python train.py --model="image embedding model" --dataset="rosettes with rotational symmetry" --train_examples=195000 --image_size=64 --crop_scale_min=1 --horizontal_flip=true --targets=["order"] --num_classes=8 --embedding_dim=64 --arch="inception" --norm="groupnorm" --activation="relu" --weight_standardization=true --padding_mode="replicate" --depths=[4, 4, 4, 4] --kernel_size=3 --stem="single" --widths=[160, 240, 352, 528] --am_softmax_margin=0.3 --am_softmax_scale=16 --init="torch_default" --optimizer="adamw" --lr=0.0021 --beta1=0.85 --beta2=0.999 --eps=1e-08 --grad_clip=5.0 --gradient_centralization=true --steps=6900 --batch_size=64 --epochs=2.3 --lr_schedule="step" --warmup_steps=690 --weight_decay=0.09
Rows from block 3 of a small image embedding model, named by matrix and row number. Each number is 128 + 24 x the weight over its row's rms, rounded and kept within 0 to 255. All counts start at 0. Numbers have three digits each. After the name is the row's rms in percent of the matrix's.
After each channel's rows are labels from the 100 images, of 14976, where the channel reaches its highest value: "peak on" is the class under the peak. Only what is clearly more common there than usual is listed. The data: rosettes with rotational symmetry. In brackets: how many of the 100.
# r30: branch 2 reduce pointwise conv (model.blocks.3.r3.0.weight, 40x160x1x1, standardized in use), inputs 80-159

r30.39 089:125111127165110151129104142166130097169170130108099167163118133133161098147111142139131136141121108137160124125129118118151130121115155105162102122150137162112117139149100149159141130131104135161132145091155173130115143102148157163122171104
peak on: backdrop (96)

r30.28 108:094107150114129108140120141116142152106132107140144111145103131105099163152129140109135135109140161137103108112158145117112142152153104151118139098106125104156107141123127097138141171125175153131136135175127117186147131149131138131116131167
peak on: rosette (91)

r30.9 067:092130111149137120156134144113153083149147135139144116173114132139131135159104164143171116148132151140107100142169116159151133113123105123127131105104122103137118147143108112178106103123088150143153163083152135139126174108110161169183142105
peak on: backdrop (97)

r30.15 090:133130114135138137140119136137133085153139132140126135150126115131120136140097113123131120127155155145126125126131120122122119117105129146131147118129141124140122136115116122128101078126087113126116119076127102106059125098117130123124128093
peak on: rosette (100)

r30.0 100:110081124102134073142158128105134119162128075122130114151047153132106151150126153110159168145165155134146148133144133140131117108098122137150159071126133139162124139137114099154146104097093099130135120112157152100099137098133136145143155115
peak on: rosette (100)

r30.8 074:144139112132108119122151126118147117107174134127168108131081140096108081162122119106155139121128106077121147119168138142152120126136154111106164142095128097110088119155130121138125118129107153168134158099164146124118150146156158125187177128
peak on: backdrop (99)

r30.34 104:113112129111129122139130113116140121122110115123135112115114135114112152133105107108114109110143161142107112115143124105106124126111109154119152113120132112151114156114106109105121105105106096102103101098109107113104103092098108110110108110
peak on: rosette (100)

r30.3 105:078099141122161096136149155112168143132128091176159109157084173103114165137118114128127147088170156149097103122150131133131152151146107167111181111129150089177076156125121087132123134110141138134088134117139098130092122111126132147144145136
peak on: backdrop (86)

r30.23 119:137130098144142127137132117132120108159150135109123142135144113140163124118118128165154118140115115098157149157131112144148119133114154114136123133135118134090131113135136152153122074161106155163131151094151131135078159077129131154151157099
peak on: backdrop (89)

r30.21 108:108106141124152106134145133113141157139140107133155120136114150101112154158135144104153129113142160117116106130157135151113148155154106148131147102123128112142095119148150099153133153133146151133143149140139135171132149130142154154137143152
peak on: rosette (89)

r30.7 098:119119114124133119137117133129128102126131120122119125132122119111118126125115127120136116112129130136111122130130122125124120121108129117117122101125128118114103128131127117126118088130099116132136129101134126108105128098115138138136134104
peak on: rosette (100)

r30.35 083:134126124135124137141088138135128093134136138117116136138128106130129121141103118128138110132144138148130128126127123124128109109103136127134129132135136126131131138117103130124124076126105119124113125115127098101079122110120135129122126090
peak on: rosette (100)

r30.26 104:140139102133145132142138118138131093142146132124139136124147116150158107132129144169150105157105113094156163146143107155165125126122148116136107144139139150085140105143141149152122098147114155156133138074154134134070152113131139152156157071
peak on: backdrop (90)

r30.30 099:071085158093128070140091150108134132137157063120165142149087127077122141158148113125158132126155146150126109150133136135140157160097095103140131084125113109158046147128132096135138138145143141131107153134148149156113138119100113116138131125
peak on: rosette (98)